Rows from block 2, named by matrix and row number. Rows with one number belong to one attention dimension. Each number is 128 + 32 x the weight over the matrix's rms, rounded and kept within 0 to 255. All counts start at 0.
# q: attention query (model.blocks.2.attn.q.weight, 384x384), inputs 288-383
# k: attention key (model.blocks.2.attn.k.weight, 384x384), inputs 288-383
q.283 [125 156 145 173  93  68 101  42 129 147 138  85  88  93 128 125  80 122  84 127 137  75  46 106  88 125 158 132 117 117 112 122 129  79  88 136 155  73 143 144 102 137 124  79 123  45 160 127 112 139 134 169 160 158  66 118 152 121  80  94  86 108  91 123 136 109  63  84 155 119 146  88 102  65 126  98  81  70 136 148  97 104 117 131 101 121 156 104 147 130 139 134 147 167  50  65]
k.283 [164 112 170 134  78 104 139 193 136 127 139 122 136 106 118 135 140 158 155 117 113 169 111 155 157  95 150 118 148 107 132 157 168 183 116 143 139 137  81 135 145 163 118  98 154  82 127 109  82  89 121 172 121 143 136 144 186 142 157  88 195 193 136 204 191 149 139 151 149 143 113 108 154 104 123 168 129 166 140 131 175  74 177 135 174 106 176  71 165 156 110 132  94 132 124 111]
q.284 [115 144 172 155 116  68 112 103 118 135 178 142 121 119  77 144  39 121  83 174 104 188 155 138  86  97 129  85 174 161 109 177 155  79 101  91 127 116 140 170  80 159 113 174 138 141  90 122 143 169 174 158 176 169 156 131 143 108  94 128 199  98  94 160 160  89 107  93 170 152 107  54 179  51 186 115  53 110 150 176 152 102 124 116 183  72 190 123 118 126 126  76 108 124 189 132]
k.284 [147 113  90 116 144 124 113 132 133 122 153 140 153 150 174 171 149 125 103 123 213 107  67 132  88 172 166 195 118 168 160  95 148 147  86 150 155 152 144 102 109 192 198  54 132  90 160 178 168 119 138 110 131  98  94 133 155 143 179 112 100 142 143 122 123 150 101 119 105 184 164 170 186 161 145 104 205 175 139 152 123 172 153 164 128 126 142 152 135 149 158 133 172 120 140 112]
q.285 [112 132 107 154 108 112 110 111 116 127 104 110 106  89 108 111 120 134  90 130 124  78 134 143  84 121 166 121 138  78  75 111 100  46  75 124  98  95 168 150 126 113 110 114  90 117 122 120 157 141 131 153 149 157 113  79 120  89  62 137 137  96 113 120  75 109  87  87 143 107 145  84  74 117 140 101  82 116 103 125  95 108 117 124  99 120 116 107  88 114 129 119 147  85  65 119]
k.285 [ 86 110 113 147 106 127 130 135 146 162 129 148 203  87 135 123 158 102 154 197  98 119  75  92 158  65 127 107 127 130 102  89 113 123 184  86 106 155 113  70 109 171  92 118 131 120 127 126  61 132 102 183 114  70 108 155 150 116 143  82 121 164 114 205 157 142 130 155  91 186 115 104 186 157 119 180 128 152 157  88 133 133 141 108 184 169 146 110 184 122  75  89 110 155 109 124]
q.286 [140 129  86 191  96 142 145 125 107 146  85 125 110  78 118  83 154 114 130 108 132  76 112 120 110 117 177 140 122  65  64 104 128  73  73 130 142 105 196 169 125 141 119 122 102  99 158 113 128 147 153 162 108 156  97 112 146  85  94 178 116 155  90 121  68 167  91  87 150  80 164 121  69 132  95  96  80 103 111 124  82  65 142 130 111 118 126  82 119 118  95 132 154  92  44  98]
k.286 [ 95 108 153 151  96 144 130 164 118 148 101 148 198  67 123 132 180 132 149 144  87 102 119 113 162  88  85 109 122  77 119  85  86 147 172  79 120 131  98  74 129 160  87 109 172 170 127  98  77 124  76 156 111  91  73 123 147  91 153 103 105 154 126 190 131 139 127 149  95 177  96  80 125 126 105 178 136 168 110  88 147 132 132  48 177 143 120  82 154 121 104 116 122 143 109 144]
q.287 [173 111 122  85 113 150 114 104 140  77  99  74 106 144 186 130 198 142 145  69 158  81  62 129 143 150 120 175  79 119 167  79 133 169 123 118 113 135  94  80 126  73 193  49 141  75 113 148 118  54  65  83  79  77  89 152 107 142 168 111  61 110 161  86 138 159 114 133  88  85  92 184  96 146  65 152 159 122 133  76 105 155  88 121  66 145 101 140 117 135 167 161 152 143  92 135]
k.287 [123 144 149 132  91 128 174 125 123 129 108 107 111 105  90  91 123 101 149 151  50 180 201 117 136  75 106  59 181 113  94 210 155 119 171 143 144 123 140 150 136  75  44 179 140 159 119  87  76 136 143 169 119 155 168 150 146 129  90 134 174 135 117 219 132 106 173 124 164 130 119  85 119 100 148 167  43 105 119 167 137 100 155 155 167 140 148  82 147  71  62 105  78 131 150 141]
q.288 [ 94 143 166 100  97 129 111 110 128  71  90 144 123 136 111 135 135 110 118 143  97 132 123 122 118  95  94 147  85 154  92 153 162 129 141 139 120 121 181 140 133 122 147 129 111 178 109 144 149 152 182 105 141 142 152 109 134 143 132 154 163  77 134 116  80  85 139 114 107 129 143 178 144 166 152  58 135  95 120 170 137 125 144 141 149 182 100 158 115 109 104  83 175 104 143 132]
k.288 [ 94 158 108 100 141  79  81 130  76 176 128 110 110 144 137 127 179 117 123 152 140 125 120  94 115 117 112 168  93 142 143 138 150 127 174 101 132 173 132 120  43 134 124 124 145 130 176 182 100 147 181 124 178 147 123 161 155 118 127 102 104 136 118 143 113 112 142 158 135 124 110 121 145 170  88 172 176 133 187 192 102  95 117 138  93 116 156  76 178 134 167 149 106 108 141 107]
q.289 [106 120 140 151 114  86  94 108 174 151 149  97  97 154 168 178 133 140 125  55 170  95 133 179 117 139 128  79 196 105 149 125 121 103  58 107 128  88 105 151 169 116 176  76 106  73  77 111 108 152  80 131  80 160 127 178  45  77 159 144  49 203 136 101 111 183 101  93  80 176 178 112  91 150 180 134 102 115  84  82 120 121 158  87 131 133 117 100 115 123 145 149 153 141 140  91]
k.289 [ 92 131 142 145 135  73 151 180  89 161 146 128 121 148  97 132 146 106 131 157 169 153 176  84 142 120  65 158 108 152 127 124  94 118 184 107 151 141 155 158 113 161 108 155 156 145 129 117 159 180 145 150 131 144 104 142 152 103 145 159  72 144 114 150 105 115 170 200 114 184 141 134 158 161 112 147 173 133 181 167 128  87 190 182 109 122 126  70 115 173 167 181 110 158 136 148]
q.290 [175 123  96  80 143 137 130 103 150 126 159 100  64 112 133  85  65 131 132  57 122 142 118 130 127 109  76 133  96 102 118 133 167 165  90 187 139 108  91 173 131 117 119 118  82  81 170 116 116 119 136  63 128 138  89  59 149 120  83  88 117 111 201 108 139 108 105 102 131  50  53 103 107 105 117  92  89  95 115  78 134 145 110 121 170 118 138 141 159 109 108 151 100  66 135  74]
k.290 [ 78 174  78 160  52 165 126 119 174 172 116 159 193 130 172 178 103 151 139 190 122 155 136 159 143 136 103 127  93 138 188 102 111 108 168  64 102 255 124 104 192 165 114 158 116 152 112 101 123 167 161 116 110 132 166 126 185 147 144 158 121 127  96 150 114 149 101 144 116 208 142  76 110 202 154  87 136 144  90 148 152  92 154  87 155 182 141 145 133 114 129 139 125 163 172 132]
q.291 [166 130  77 131 101 116 113 106 140 133 103 207 145  75  66 154 101 137 186 118  69  75  52 101 154 180 149 125 124  39 148 114 137 105 136  88 172 131 139 134  73 210 133  76 200 113 122  96  51 176 189 171 187 159 132  57 218  80  84 133 109 160 134  68 179 241  36  94 124 137  99 113 126 108 145  86 100  73 110 161 111 148 158 106  82  84 191  89 233 221 187 145 154 165 131 105]
k.291 [ 97 104 207  69 170 106 102 113 138 162 158 102  91 114 124 111 142 135 145 102 146 148 149 146  88 135 128 121 147 142 108 123  61 142 110 147 139  90  83 106 141  76 147 110 126  79  87 140 153 148  91 104  85 130 108 150  96 133 165  98 124  74 112 107 146 118 196 119 106  98  88 170 135 123 117  97 162 143 170  80 143 120 115 124 111 112  84 120  51 105 153 135  80 102  78 140]
q.292 [137 136 188 160 158  48 126 212 106 212 219  89  78 158 153 163 189 147 166 101 197 138 163 144 144 143 110  74 161 105 177 136 168 116 133 137 198 159 133 177 133 102 171  91 216 149  63 137  89 136 124 154 151 132 145 180  50 126 146 126  95 173  77 149 148 120 171 209 126 130 130 160 126 110 155 222 156 189 206 177  69  44 157 131 142 101 146  59 114 153 201 154  43 174 131 117]
k.292 [124  90 140  53  95 255 134 111 174 128  30 130 224  92 164  95 126 125 128 140 121  69  40 191 145  21 178 145  90 159 173  92 119 180  98 122  32 131  51  65 161 118 127  83  47  89  85  89 126  97  88 147 121 122 126  74 158 183 194 134 175 126 200 104 120 191 122  97  33 169  82 161  83 178 105  70 182 191 101  48 220 174  82  32 101 225  80 250  69  76  93 111 189  66 100 127]
q.293 [122 133 102  99 118 192 126  65 122 106  71 104 151  87 129 103 105 113 105 167  95 155 130 177 115 117 143 139 137 165 170 148  85 162 124 159 114 121 124  73 136 132  67 142  76  78 162 134 143  95 141 146 102 130  89  89 136 190 120 117 134  96 185 145  95 131 116  88 113  83 166 114 133 150 129 101  99 134 100 143 194 210  74 138 122 144 136 193 163 102  74 115 180 135 161 141]
k.293 [131  98 138 164 100  58 120 132 104 130 145 122 101 154 123 170 148 207 116 124 127 110 149 113  97 211 132 148 110  90 122  99 139 144 143  89 134 106 124 111 109 119 143  90 171 125 136 119 132 128  80 134 134 109  96 147 112 105 117 101 104  85 114 162 156  67 115 172 143 147 117 106 155  99 101 111 114  92 142 126  45  89 154 118 166  90 139  60 108 145 158 113  91 157 111 110]
q.294 [104 107 102 159 112 120 127  82 120  79  63 187 137 126  59 157 106 105  96 105 124 134 147 106  71 108 130 127 105 133  51 114 145 144  98 120 104  83 141 158 119 133  95 151  89 162 161 150 178 149 152 145 119 187 129  98 166  95 136 151 132  88  91  97  87 118  98  96 142 148 110  82 142 113 177  52  95 100  91 110  88 118 123 163 108  83 142 123 128 123 128  83 157  90 103 153]
k.294 [156 163 103  91 137 126 158 113 133  83 113 109  78 162  98  84  95 123  95  87 119 129 207 109 173 104 103  69 132  85  62 118 129  69 136 185 117 152 197 185 135 142 128 235  64 138 123 181 141 141 163 129 100 109 149 126 103  80 107 145 125 117  89 120 104  82 131  97 192  95 137 128 112  53 157 171  38  88 109 173  92  93 100 217 109  71 122  83 105 115 131 112 116 114 132 134]
q.295 [120 140 168 133 157  88 107 167 103 168 159 109  98 111 148 122 176 126 165 131 136 133 119 119 147 169 120 104 118  81 130 132 134  90 160 124 161 138 131 153 117 105 159 119 193 166  94 155  62 145 135 111 175 109 146 154 100 113 106 132 102 180 112 134 125 141 131 158 119 130 116 181 116 116  95 157 152 138 161 151 106  84 158 123 148 134  97  87  98 160 159 174  84 143 115 122]
k.295 [110  99 148 113 123 151 128 101 140 130  99 105 150 144 135 128 136  82 118 111 138 164  89 128 141  95 155 141 129 188 173 148 148 168  72 142 138 109 104 131 121 113 134  71 137  82 121 108 134 145 152 104 140 127 150 127 110 154 169 130 143 142 137 127 139 148 115  66  94 129 134 138  89 164 126 104 178 184 102 115 190 138 139 111 105 177 113 164 131 120 107  99 111 114 154  89]
q.296 [ 50 139 104 108 166 132 104  86 100  89 105 128 117 141 137 160 106 143 126 126 164 151 100 126  87 167  88 131 112 122 134 130 122 138 119  65 136 101  88 116 137 122 103 155 113 103 180 129 122 117 148  87 134 170 108 152  98 112 111 105 101 138 139  81 116  91 153 132 126  95 112 124 185 154 111 106 182 116 107  97  80 139 103 102 173 138 155 121 118 148  93 146 113 180 107  59]
k.296 [127 134 122 140 134 155 127 121  90 103 136 141 133 153 162  79 122  96 122 106 112 168 129 134 142 153 130 197 106 166 127 111 146 177 150 109 130  95  95  78 107  98 113 108 127 118 186 104 154 131 100  66 107 138  79 152 176 151 113 130 146 107 150 117 116 121 157 164 113  74 126 181 144 124  85 108 192 124  99 124 148 172 131  82  77 128 116 160 122 120 110 153 108  85 132 139]
q.297 [ 78 128 130 123 142 138 154 134 174 137 101 110 182  75 162 176 150 176 177 159 126 115 131 151 111 122  87  55 187 120  98 110 117 100 119 128 121 102 134 155 140 119  88  67 155 111  80 158 128  86 112 212 142 113 124 124  40 142 155 138 131 158 134 181 166 154 132  65  84 206 139  81 140 184 179 126 100 178 131 122 190  94 137  98 163 136 157 116  98 123 159  98 116 130 145 130]
k.297 [ 81 103 134 142 151 102 122  83 132 121 141 116 159  77  54 169 129 130 124 159  81 125  95 120  76 186 137 125 153 165 162 126  91  93 105 151 160 120 158 141 132 154 119  88 177 125 133 131 172 148 173 140 122 155 155 117 179 123 123 148 114 173  84 113 148 165  88  59 155 156 175 169 178 223 137  72  74  98 146 150 164  94 130 140 181 131 165 105 196 158 138 109 118 183 147 100]
q.298 [121  56 141 133 102 130 113 174  87 169  37  81 174  78 115 131 180 118 188 131  82 118 133 178 119 143 119 124 112 110 134 110 122 126 160 197 145 135 147 149 111  90  44  84 181 170 103 105 151 129 136 114 126 147  92  95 119 143 120 178 142 102 138 151  91 151  81  76 143 149 179 124  80 160 133 137 129 166  98 167 124  92 122 192 114 123  90  58 146  64  70  75  38 137 164 121]
k.298 [119 214 153 175 184  94 123 154 147 154 205 131  80 181 143 163 129 136 119 117 170 138 142  85  91  85 133 136 159 198 155 123 144 139 145 118 116 114 137 146  70 125 142 173 120  86 169 142 106 125 143 185 178 132 139 173 176 159 145  86 105 174 126 164 137  71 175 149 133 109 107 152 137 108 108 146 191 141 209 154  95  89 138 155 127 105 172 143 114 201 146 154 137 154 122 122]
q.299 [139  81 176  95 177 107 107 150  72 153 156 115 145 141 145 111 184 149  96 202 171 121 133 193 121 129 147  89 117 100 157  75 140 130 116 105 125 162 126 126  75 143 162  74 174 155  93 147 147 140 134 126 137 132  49 180 108  84 146 165 163  83 159 147 126 119  84 130  76  97 158 195 132 119  57 131 150 130 156 180  88  67  80 120 106 102 124  80 164 196 178 151  77 127 151 103]
k.299 [172 165  58 103 107 171 125 117 181  52 112 167 101 107 118  18 127  64 209  93 110 119 132  97 164  65 200 119 153 107  85 128 122 153 175 173  68  77 151 126 115 125 150 198  78 131 110  80  27 148 132 149 145 119 177  25 137 106  73  96 112 134 175  86  98 166 110 130 143 127  63 131 125  77 161 127 152  97  72  81 149 191 108 133  70 107 170 158  45 151 101 114 205  68 131 163]